Weights of a small model that predicts nearness at each pixel.
Model: 8.51M parameters, 64-pixel images, encoder arch convnext, encoder norm layernorm, encoder activation reglu, encoder num experts 32, encoder layers 10, decoder norm batchnorm, decoder activation leaky_relu.
Training: adamw at rate 0.0015, batches of 128.
Data: trained on rendered scenes of toy objects such as cars, trees, mugs and chairs, 48750 training examples, 51.2 epochs.
Rows from block 2 of the encoder of a small model that predicts nearness at each pixel, named by matrix and row number. Rows with one number within an expert belong to one neuron, the router's apart. Each number is 200 + 40 x the weight over its row's rms, rounded and kept within 0 to 999. All counts start at 0.
After each expert's rows are labels from the 100 images, of 14976, where the router gives the expert most weight on average: "top examples" is what is common among them. Only what is clearly more common there than usual is listed. The data: rendered scenes of toy objects such as cars, trees, mugs and chairs. In brackets: how many of the 100.
# router: router (encoder.blocks.2.mlp.router.weight, 32x128), inputs 64-127
# gate: expert gate (encoder.blocks.2.mlp.gate, 32x64x128), inputs 64-127
# up: expert up (encoder.blocks.2.mlp.up, 32x64x128), inputs 64-127
# down: expert down (encoder.blocks.2.mlp.down, 32x128x64, transposed), outputs 64-127

# expert 20
router.20,206,192,209,129,170,215,171,229,163,193,265,214,264,193,172,191,134,195,145,200,210,176,203,146,200,227,193,227,121,149,238,206,183,155,205,187,161,196,199,233,149,248,194,216,230,271,223,136,212,215,154,117,183,171,171,202,201,256,157,255,171,233,135,196
gate.0,225,170,146,196,313,211,187,169,277,147,151,163,199,193,202,201,205,109,243,174,234,161,200,162,213,251,174,300,255,167,245,195,252,171,150,216,148,202,215,208,147,214,215,191,218,193,193,144,157,215,185,208,142,210,90,221,257,177,206,216,257,248,168,243
up.0,251,186,190,172,122,179,226,218,214,237,236,170,198,231,258,255,214,127,168,146,305,199,245,193,233,207,208,219,293,135,222,224,199,164,208,229,163,165,239,204,181,222,204,219,197,212,288,226,201,209,189,250,181,112,167,220,224,123,196,234,255,223,177,189
down.0,169,128,202,255,280,148,149,245,91,212,186,183,210,203,223,200,170,210,226,194,169,181,171,256,226,184,207,195,216,245,183,173,163,188,176,211,207,254,174,179,202,255,243,250,276,180,210,186,239,203,154,192,251,192,171,194,150,224,183,235,227,175,157,180
gate.1,219,166,172,216,143,202,199,300,143,234,200,186,266,167,142,215,236,199,202,144,236,242,310,206,132,211,245,235,248,167,162,241,191,233,206,165,166,159,218,138,213,194,152,142,166,118,181,256,253,222,171,163,234,210,211,178,126,214,192,155,166,202,171,214
up.1,181,241,181,245,237,164,217,84,228,172,187,153,182,186,286,182,214,173,189,238,194,126,163,179,246,265,168,146,222,187,190,143,205,224,215,212,188,241,179,234,206,189,183,195,199,282,179,142,171,200,265,252,185,173,233,196,280,159,165,261,223,178,261,260
down.1,196,187,177,197,229,281,188,189,178,287,236,154,236,197,145,208,236,249,200,263,196,160,177,177,178,291,199,251,172,198,216,156,187,281,249,197,188,213,169,139,209,194,183,217,205,147,219,148,160,253,234,220,147,138,184,237,237,247,192,220,208,174,252,186
gate.2,180,156,197,224,181,211,157,231,261,157,219,163,288,184,266,204,273,176,232,197,258,147,150,172,188,162,273,179,197,190,163,222,205,224,197,92,161,185,227,280,188,169,237,171,232,208,173,225,191,239,175,201,188,171,180,247,265,227,224,195,197,224,162,194
up.2,99,225,159,205,240,219,190,176,191,164,240,232,266,157,174,252,139,186,204,241,220,181,209,234,274,179,238,169,203,151,160,168,204,183,206,195,184,149,203,240,186,142,160,180,225,167,179,250,179,140,211,169,228,230,219,212,225,167,253,161,198,193,217,263
down.2,191,235,199,169,183,145,204,159,179,192,252,250,185,114,217,155,232,246,162,232,320,191,225,198,220,229,260,229,246,190,226,199,205,227,224,266,199,151,162,209,179,147,273,164,246,217,198,142,294,202,168,173,199,242,161,121,252,231,256,238,136,202,155,198
top examples: count: three (74); red object (43); orange object (42); its colour: orange (26)

# expert 25
router.25,225,224,205,179,225,132,180,218,243,135,193,186,118,197,225,190,308,279,226,215,200,228,205,109,226,282,196,197,201,204,255,147,271,249,186,294,191,239,228,240,235,245,246,161,189,113,210,164,196,168,174,160,175,241,211,207,178,168,190,246,179,181,188,190
gate.0,233,259,249,223,224,220,195,178,234,222,252,230,151,151,215,180,253,154,207,268,185,289,218,149,211,243,227,180,222,225,272,212,259,202,196,236,225,297,209,145,215,230,151,185,196,152,239,191,185,117,176,213,177,227,245,169,225,133,154,235,190,185,244,204
up.0,119,175,184,172,205,134,145,196,202,170,228,140,187,184,153,200,176,198,183,149,183,272,189,264,151,192,181,216,274,263,173,180,238,212,192,217,205,177,198,215,162,187,209,212,220,168,250,200,130,206,214,185,202,196,134,219,250,186,261,202,235,206,239,164
down.0,201,188,249,215,216,124,207,173,141,248,181,263,219,197,154,180,205,211,238,201,216,181,188,211,118,148,216,292,150,233,279,276,168,148,189,227,234,204,289,116,263,188,240,193,181,152,187,254,245,247,206,181,269,181,139,211,244,178,309,202,185,186,192,266
gate.1,144,167,197,266,249,209,221,150,203,165,199,224,250,233,148,173,224,218,167,198,239,152,150,190,182,205,203,191,99,208,167,187,216,200,242,223,210,198,133,185,130,207,167,220,153,290,188,189,237,95,261,298,178,173,209,208,179,246,216,244,221,254,183,185
up.1,224,212,242,167,188,106,215,232,270,204,221,253,173,162,174,158,216,197,188,249,165,212,176,145,293,168,155,182,175,142,254,219,173,208,134,156,226,263,185,149,208,141,176,234,199,189,244,161,233,289,147,113,188,210,215,230,267,215,222,243,278,196,180,190
down.1,124,251,267,131,186,266,180,195,155,159,191,231,164,205,232,202,276,177,188,214,215,236,212,245,199,224,194,173,217,254,232,179,240,226,215,272,181,215,222,200,152,113,232,227,166,260,137,250,234,163,240,164,199,187,222,238,171,161,208,178,222,252,226,192
gate.2,184,212,223,257,236,161,230,275,244,188,131,233,265,274,170,200,244,77,123,203,192,198,229,263,199,246,236,138,255,209,152,223,147,208,185,193,191,229,203,177,248,203,146,198,168,271,201,238,205,202,185,200,162,131,120,163,224,269,184,178,240,210,163,129
up.2,283,109,194,238,226,198,211,196,186,197,229,190,244,212,258,205,185,143,179,227,199,173,234,132,139,212,156,244,148,160,227,179,193,124,188,171,254,157,221,202,217,238,205,197,239,173,231,257,215,188,212,197,240,167,226,224,174,237,212,132,195,241,143,170
down.2,219,246,298,310,219,251,199,244,106,243,209,182,279,160,158,177,226,192,256,272,185,200,174,159,168,197,256,178,231,171,215,240,216,217,160,202,240,200,208,172,203,193,210,194,265,201,212,236,172,214,236,163,224,225,180,227,193,208,210,177,211,208,236,238
top examples: count: one (87)

# expert 11
router.11,162,203,253,123,196,225,210,202,145,172,137,153,235,206,179,202,201,154,227,209,307,130,223,181,126,194,237,256,161,213,146,158,167,215,185,206,210,174,200,245,245,222,191,247,120,195,97,174,272,163,245,254,205,253,224,187,134,249,234,178,240,130,150,285
gate.0,205,174,249,169,259,213,197,116,254,167,216,196,158,165,192,248,272,240,196,193,171,167,162,188,207,301,271,210,240,201,219,158,133,208,227,163,168,302,244,203,186,197,181,232,218,227,222,202,227,215,240,213,208,222,116,243,271,135,185,258,170,174,142,218
up.0,225,205,187,243,198,195,197,256,170,195,199,192,219,229,247,203,138,169,201,239,205,245,155,224,206,147,131,186,178,155,147,248,290,242,154,250,210,192,187,178,222,177,191,234,197,191,196,217,142,238,175,124,143,164,256,179,249,247,229,213,196,195,242,132
down.0,243,190,177,199,218,204,208,198,187,195,182,190,169,245,145,188,169,163,196,185,180,231,174,203,252,217,136,212,153,182,179,270,170,303,224,229,221,213,247,205,199,297,202,123,183,166,195,144,150,154,235,111,199,174,228,192,233,172,215,247,182,138,199,167
gate.1,213,169,232,112,198,239,199,245,222,212,159,182,209,196,195,194,149,229,205,191,217,205,171,170,206,229,200,229,175,187,205,226,166,202,193,230,214,145,165,229,209,162,133,293,231,237,174,174,276,252,196,136,183,178,195,165,174,206,179,208,231,155,278,153
up.1,213,167,160,174,196,163,183,229,237,187,188,178,191,189,218,173,199,179,203,137,183,258,279,254,243,275,205,228,164,244,195,223,182,221,207,241,201,176,160,179,159,180,230,164,129,142,178,251,192,236,173,183,172,233,179,161,232,200,128,222,170,202,228,239
down.1,250,148,220,182,221,221,252,193,118,194,262,211,230,155,220,195,226,244,191,278,233,216,185,263,193,194,156,281,235,195,174,152,250,158,247,201,164,205,227,189,124,129,197,276,172,162,256,163,126,209,165,155,166,230,289,205,166,204,171,216,277,239,196,185
gate.2,232,195,227,170,231,242,242,175,278,247,210,220,227,204,227,224,183,224,179,248,214,156,273,168,157,190,204,256,187,223,229,170,145,233,147,129,181,220,229,253,218,160,168,191,230,223,193,223,218,205,191,142,167,193,220,181,160,208,230,192,181,185,236,204
up.2,226,193,185,147,157,170,165,215,204,134,201,157,89,168,228,210,227,240,221,218,141,205,239,208,209,194,244,169,226,167,209,232,303,218,201,176,179,161,203,209,200,213,202,198,218,139,170,241,194,248,202,218,246,200,198,236,297,118,193,196,165,226,161,236
down.2,192,211,201,171,227,234,316,191,115,199,169,192,248,218,160,133,194,181,222,181,185,257,217,158,173,221,177,233,246,193,168,175,215,132,160,246,201,262,227,204,241,132,259,215,179,235,244,227,221,216,156,156,125,284,196,214,92,159,196,234,278,172,224,196
top examples: count: three (60)

# expert 1
router.1,235,164,173,218,265,251,150,275,248,176,226,228,146,213,213,218,270,258,197,208,167,144,182,194,256,240,207,226,152,196,229,246,229,253,206,182,274,176,179,206,196,137,183,124,160,171,257,203,172,244,183,184,177,232,184,260,185,162,144,257,217,227,98,242
gate.0,217,214,174,217,215,225,235,236,196,199,220,155,166,144,114,245,250,197,236,187,124,149,250,273,204,155,220,186,175,157,146,208,230,208,200,144,269,180,153,244,215,187,249,220,206,179,186,202,174,245,145,195,201,202,237,167,154,184,113,238,198,120,222,176
up.0,252,211,221,160,213,232,171,205,193,180,208,124,200,177,196,216,220,187,261,163,188,129,289,231,207,168,229,247,192,174,169,162,137,224,224,142,270,102,238,242,275,164,130,224,197,166,124,233,222,258,209,275,168,138,147,188,174,207,114,165,187,129,159,227
down.0,229,235,214,210,163,222,160,251,220,165,187,191,231,189,223,203,158,183,164,150,96,241,250,220,240,206,302,191,183,188,156,195,143,186,229,147,170,243,201,183,222,279,235,174,255,146,272,182,257,201,199,206,212,243,192,177,184,258,206,235,292,174,200,232
gate.1,156,230,229,213,200,271,236,211,194,219,229,229,157,150,154,206,220,231,213,307,237,170,158,245,70,131,191,309,147,152,157,225,230,282,202,195,225,186,186,184,260,209,203,168,104,180,230,252,138,248,158,146,223,234,257,226,175,178,172,236,191,128,194,268
up.1,257,239,178,236,177,145,266,238,185,204,230,166,178,102,161,150,207,223,209,218,175,232,215,202,269,193,150,193,247,216,226,253,284,186,225,198,104,238,115,146,154,196,224,303,224,189,172,179,181,146,249,180,181,240,245,181,221,220,258,252,178,218,297,111
down.1,171,184,193,257,226,200,182,160,215,237,212,235,192,263,266,286,223,215,228,200,256,144,178,237,202,257,186,203,208,170,178,174,255,247,182,185,147,188,129,181,165,144,152,217,191,213,190,219,98,186,182,159,214,132,159,264,219,157,140,184,82,180,179,174
gate.2,241,234,153,224,262,243,185,203,260,175,185,109,180,159,220,251,188,245,189,239,217,224,200,137,199,248,190,181,270,254,182,304,179,207,302,185,198,159,174,167,156,232,187,217,176,218,220,201,294,202,243,206,133,118,208,146,230,180,176,126,195,208,179,159
up.2,202,253,126,258,259,213,190,243,239,229,215,119,181,187,180,208,211,246,190,238,199,238,182,121,236,235,145,151,267,218,208,286,203,222,280,163,217,143,212,141,126,264,185,253,187,181,219,175,262,176,257,170,147,131,239,134,212,196,200,172,174,192,211,164
down.2,216,215,173,320,197,225,176,248,205,172,212,148,113,261,223,158,155,206,233,227,258,200,169,197,232,126,272,225,207,219,188,174,205,239,236,220,235,208,222,132,227,260,225,230,167,224,148,198,170,249,200,219,158,236,149,196,163,257,166,194,153,224,212,185
top examples: count: one (74)

# expert 19
router.19,208,188,118,184,243,208,131,231,165,231,205,167,131,159,196,247,197,120,199,191,187,251,205,157,196,232,224,251,270,262,175,206,236,271,255,268,248,219,252,228,191,217,258,160,192,120,229,159,142,167,211,215,231,267,217,207,205,144,179,177,244,259,229,201
gate.0,221,184,207,164,196,226,178,226,189,312,236,196,212,205,192,198,240,140,242,255,179,201,163,191,210,250,172,166,206,216,250,154,185,252,306,209,190,125,199,231,112,185,232,205,192,195,169,156,195,198,214,139,206,228,153,235,163,253,171,238,220,177,222,228
up.0,161,192,186,222,211,192,215,187,196,112,174,198,185,192,210,203,148,225,158,141,187,200,258,204,215,154,231,250,187,178,173,234,200,154,94,182,212,287,183,171,279,202,184,172,221,201,239,243,203,206,169,238,208,173,252,148,229,152,226,155,174,229,163,155
down.0,155,174,168,291,181,220,250,302,257,152,185,221,150,198,154,154,199,225,221,208,143,258,231,208,225,160,195,225,305,199,259,190,194,175,165,204,168,199,235,194,145,243,262,185,267,201,212,177,189,166,192,180,144,190,199,144,185,214,249,253,316,191,198,212
gate.1,242,206,185,173,179,126,165,174,150,191,214,164,201,231,206,201,192,221,248,165,213,195,178,169,234,191,239,173,115,252,134,253,233,122,176,179,158,231,206,246,217,203,191,280,264,235,261,191,137,319,180,244,158,217,135,246,207,201,157,173,208,288,165,184
up.1,282,212,223,220,163,147,187,157,159,205,220,141,202,219,197,195,192,185,202,174,316,273,167,99,175,130,258,181,145,270,169,219,213,188,239,236,234,259,252,217,224,222,231,291,241,215,290,196,223,267,134,136,205,263,169,265,195,195,168,193,203,207,164,148
down.1,124,163,153,236,172,166,172,220,165,200,290,258,254,131,173,267,191,218,193,178,229,218,177,246,209,198,240,238,121,200,200,178,192,211,220,245,209,131,159,245,235,165,203,158,242,181,197,205,203,181,118,180,194,235,177,187,163,245,112,214,171,239,195,233
gate.2,199,149,157,231,229,234,192,217,234,249,140,176,160,137,299,137,239,173,224,221,224,195,226,217,176,257,256,221,167,203,158,212,85,166,219,232,206,157,222,222,227,205,227,217,179,173,144,161,167,232,249,236,192,238,200,263,157,203,183,123,255,198,179,210
up.2,166,248,268,194,182,123,234,183,190,189,243,154,232,230,122,306,189,235,201,149,198,207,206,204,196,138,163,153,266,213,182,189,291,251,194,195,212,203,161,193,182,205,185,210,252,231,253,238,219,185,194,161,142,144,192,154,259,165,253,248,149,229,194,192
down.2,211,167,143,279,197,231,170,248,237,171,140,262,159,166,233,223,223,213,244,299,150,236,202,248,246,179,182,293,267,265,221,223,225,170,268,197,223,202,210,206,153,221,174,251,233,211,219,203,241,182,287,189,157,248,219,215,222,198,165,158,211,204,214,196
top examples: count: one (98)

# expert 3
router.3,186,173,197,257,206,175,179,213,223,216,214,173,177,174,143,267,240,193,233,185,149,221,209,279,191,270,165,103,208,223,193,152,105,215,217,229,217,163,170,175,233,173,172,173,177,125,209,115,258,227,177,234,236,191,301,234,191,164,155,181,261,179,196,254
gate.0,211,225,231,241,191,226,227,175,203,156,191,165,170,154,206,182,270,272,178,155,210,155,183,183,191,241,262,226,164,194,142,185,116,240,213,209,257,123,207,180,281,223,133,243,201,255,199,140,252,169,180,192,178,161,241,190,285,122,211,132,195,202,207,182
up.0,177,202,234,326,190,222,208,171,273,183,173,202,186,187,190,185,224,167,221,306,213,193,167,216,174,188,178,144,189,176,233,219,174,171,198,153,156,166,177,180,226,238,179,171,208,162,162,163,224,249,151,223,250,152,192,251,175,265,189,194,185,104,219,201
down.0,156,142,170,212,212,167,229,128,196,217,158,162,173,241,188,206,270,185,188,237,203,178,150,190,218,263,181,202,231,209,250,285,226,169,183,173,181,112,157,165,196,289,224,202,257,256,183,205,266,187,247,270,257,197,259,235,207,159,207,210,259,131,167,213
gate.1,227,202,219,281,189,153,231,214,282,220,177,184,232,282,167,168,161,162,204,205,269,184,191,148,208,149,231,219,143,188,123,284,212,170,205,215,259,228,235,260,229,200,220,166,186,218,163,203,248,124,243,251,202,216,241,196,133,225,207,160,210,136,240,190
up.1,256,182,186,240,202,178,204,266,260,153,207,195,228,187,179,191,163,151,236,236,234,183,137,122,162,244,243,265,140,230,262,203,253,223,149,224,248,226,231,188,211,202,205,162,176,225,188,287,170,223,195,155,254,197,137,149,161,218,196,234,142,142,232,238
down.1,217,203,252,128,229,236,165,210,202,184,161,147,262,263,220,192,225,213,310,250,202,198,184,262,190,170,128,209,255,90,190,218,212,212,180,245,195,184,328,184,233,140,234,204,184,202,156,222,165,203,187,205,220,189,228,202,213,162,206,203,92,188,237,244
gate.2,188,160,111,215,201,207,169,271,222,245,151,181,311,199,173,247,222,222,220,199,172,259,229,264,158,170,219,182,149,228,151,217,207,218,199,151,166,191,194,197,198,265,214,181,217,233,243,215,134,158,127,208,201,203,213,214,182,244,158,218,212,80,233,247
up.2,206,201,179,250,200,208,174,207,132,170,166,175,295,117,192,244,259,119,205,180,133,278,200,239,171,252,181,231,157,181,198,193,226,230,284,195,141,237,253,173,194,205,222,187,168,223,253,149,227,160,228,169,215,208,209,227,210,203,231,281,223,154,247,193
down.2,240,282,253,124,253,227,216,182,242,157,199,239,257,201,129,186,178,212,204,177,163,181,149,171,202,166,115,164,190,303,152,189,168,245,234,206,207,254,240,204,245,217,227,170,133,205,204,164,228,204,170,193,259,245,220,162,148,195,216,192,114,248,256,220
top examples: count: one (86)

# expert 12
router.12,132,164,241,143,179,165,186,250,186,202,174,195,187,222,154,197,187,218,244,223,201,203,192,179,294,255,197,140,217,169,201,165,192,190,262,247,191,196,161,197,194,206,179,139,194,171,210,105,228,133,181,149,217,224,183,247,234,238,180,154,242,285,157,142
gate.0,171,204,258,174,260,226,157,214,171,113,233,191,219,159,190,147,165,165,260,183,185,189,235,180,204,184,198,162,191,125,215,174,184,215,210,226,231,233,168,218,213,190,197,284,211,224,153,182,191,163,162,123,171,223,180,213,172,316,185,205,140,198,177,177
up.0,99,176,239,221,201,181,117,231,190,199,194,171,171,170,224,137,176,203,201,210,282,219,249,193,208,188,137,240,206,202,157,181,253,312,206,247,121,196,185,166,197,214,188,251,220,162,193,200,206,125,253,199,174,169,115,200,171,257,322,165,204,182,228,164
down.0,189,204,84,216,234,90,118,227,209,211,152,224,190,215,196,193,194,204,214,113,147,154,174,226,263,212,195,215,183,190,240,263,205,267,242,197,231,153,147,222,202,222,183,194,260,244,143,163,214,166,202,188,172,257,203,250,176,220,331,132,190,212,208,175
gate.1,186,193,191,180,212,127,134,220,184,194,201,213,266,206,193,150,150,167,193,191,189,226,270,144,305,209,236,174,249,232,183,230,205,143,270,230,219,142,177,145,156,186,120,141,142,206,177,242,163,186,190,228,257,184,224,170,217,254,148,235,220,251,190,145
up.1,213,164,199,227,118,146,187,159,217,140,171,222,212,208,267,187,177,104,268,216,199,199,169,295,221,195,180,188,170,191,229,244,163,176,208,190,184,246,171,114,241,223,154,124,252,140,208,202,212,156,224,193,201,152,145,183,243,159,314,194,211,260,192,194
down.1,187,196,167,160,189,109,199,210,187,214,175,235,195,255,220,215,169,132,118,109,159,119,210,146,154,163,184,182,145,200,195,157,259,184,164,161,160,235,247,244,179,236,204,130,207,161,230,212,240,225,236,119,228,230,168,264,161,194,263,200,178,194,215,243
gate.2,195,171,233,183,192,215,164,243,201,211,197,158,207,226,206,289,188,223,164,158,255,198,179,190,201,161,161,191,189,187,262,172,272,242,174,211,203,262,168,207,209,177,85,186,178,120,250,228,245,193,202,216,239,285,137,214,211,192,206,180,167,200,211,153
up.2,235,139,266,246,191,256,221,207,236,167,204,268,186,122,192,197,267,167,168,213,225,190,157,165,185,225,217,181,175,157,222,218,194,171,180,224,129,197,142,118,181,172,179,248,110,224,251,169,195,232,128,247,178,200,210,269,173,239,208,218,235,264,191,88
down.2,115,273,243,197,247,192,222,147,269,223,86,226,129,244,206,247,207,243,156,210,220,185,157,130,200,206,113,186,211,178,173,171,195,231,157,185,180,218,224,220,178,223,247,181,182,212,215,161,195,157,228,161,159,216,223,135,153,208,275,171,254,255,195,239
top examples: count: one (77)

# expert 9
router.9,136,133,219,186,198,173,195,252,188,210,205,178,109,224,226,188,243,153,259,226,228,149,233,221,214,176,227,216,232,243,152,267,284,202,181,256,150,232,307,268,206,227,210,212,181,149,225,163,127,200,236,201,182,236,188,230,175,147,241,190,199,235,166,157
gate.0,163,200,151,199,201,166,145,172,243,203,146,232,165,239,198,221,199,257,238,216,221,141,177,174,215,188,268,195,176,250,171,269,260,155,144,251,163,252,299,266,163,240,213,223,184,229,158,168,206,185,246,204,161,255,179,222,205,147,187,210,223,302,194,149
up.0,181,238,219,238,193,222,282,237,211,225,213,236,144,186,148,231,231,228,182,187,186,145,206,242,132,161,132,205,187,198,252,218,165,260,181,213,169,204,209,166,282,223,193,112,102,158,267,260,231,229,145,177,274,202,232,173,192,166,135,217,213,212,200,189
down.0,199,244,176,220,152,203,252,243,166,209,147,169,212,263,213,184,250,193,249,187,142,297,231,207,143,148,187,298,233,163,178,200,245,258,153,198,188,214,95,224,190,117,242,249,234,247,166,261,181,201,240,194,171,170,207,159,81,236,241,195,157,202,256,233
gate.1,209,104,194,205,215,150,252,201,225,250,170,227,192,230,180,137,228,219,213,199,202,140,217,197,224,168,168,194,174,168,237,232,232,146,202,207,162,157,249,152,234,236,173,189,163,244,154,173,151,170,214,190,254,229,219,229,143,235,306,163,225,234,136,210
up.1,233,217,220,224,197,176,233,282,164,211,179,233,186,295,143,242,229,140,174,148,160,173,184,238,165,234,174,211,258,163,204,203,164,201,227,155,221,166,161,273,175,184,251,185,91,232,207,259,273,217,163,205,189,161,142,202,163,187,155,211,141,177,229,210
down.1,180,267,255,145,207,223,194,201,213,197,215,191,231,208,190,200,165,272,183,202,151,262,222,219,157,150,185,232,230,126,112,233,180,192,203,207,162,189,222,239,244,122,172,251,254,149,132,236,181,292,135,226,209,171,167,269,149,180,221,205,156,170,218,212
gate.2,134,177,124,225,246,249,214,162,206,201,196,202,237,148,195,184,166,101,226,200,199,188,213,86,210,218,223,194,238,206,200,226,133,191,166,140,245,239,200,227,201,173,232,141,219,202,155,254,172,193,194,210,220,201,155,195,218,228,285,254,175,150,265,201
up.2,140,191,188,264,233,234,215,206,212,192,223,146,223,145,221,148,184,130,280,172,196,218,180,135,166,216,168,183,213,218,212,231,149,225,199,169,255,214,139,179,240,124,214,122,236,181,173,240,137,248,195,238,186,203,207,178,164,249,217,235,212,190,270,182
down.2,180,186,168,259,206,187,150,223,268,259,228,183,173,170,119,185,208,207,262,182,222,205,220,231,226,211,220,250,158,228,270,213,127,147,173,152,263,206,167,297,199,174,214,217,221,133,209,232,178,184,254,228,175,136,231,175,181,222,243,223,221,161,255,175
top examples: count: one (85)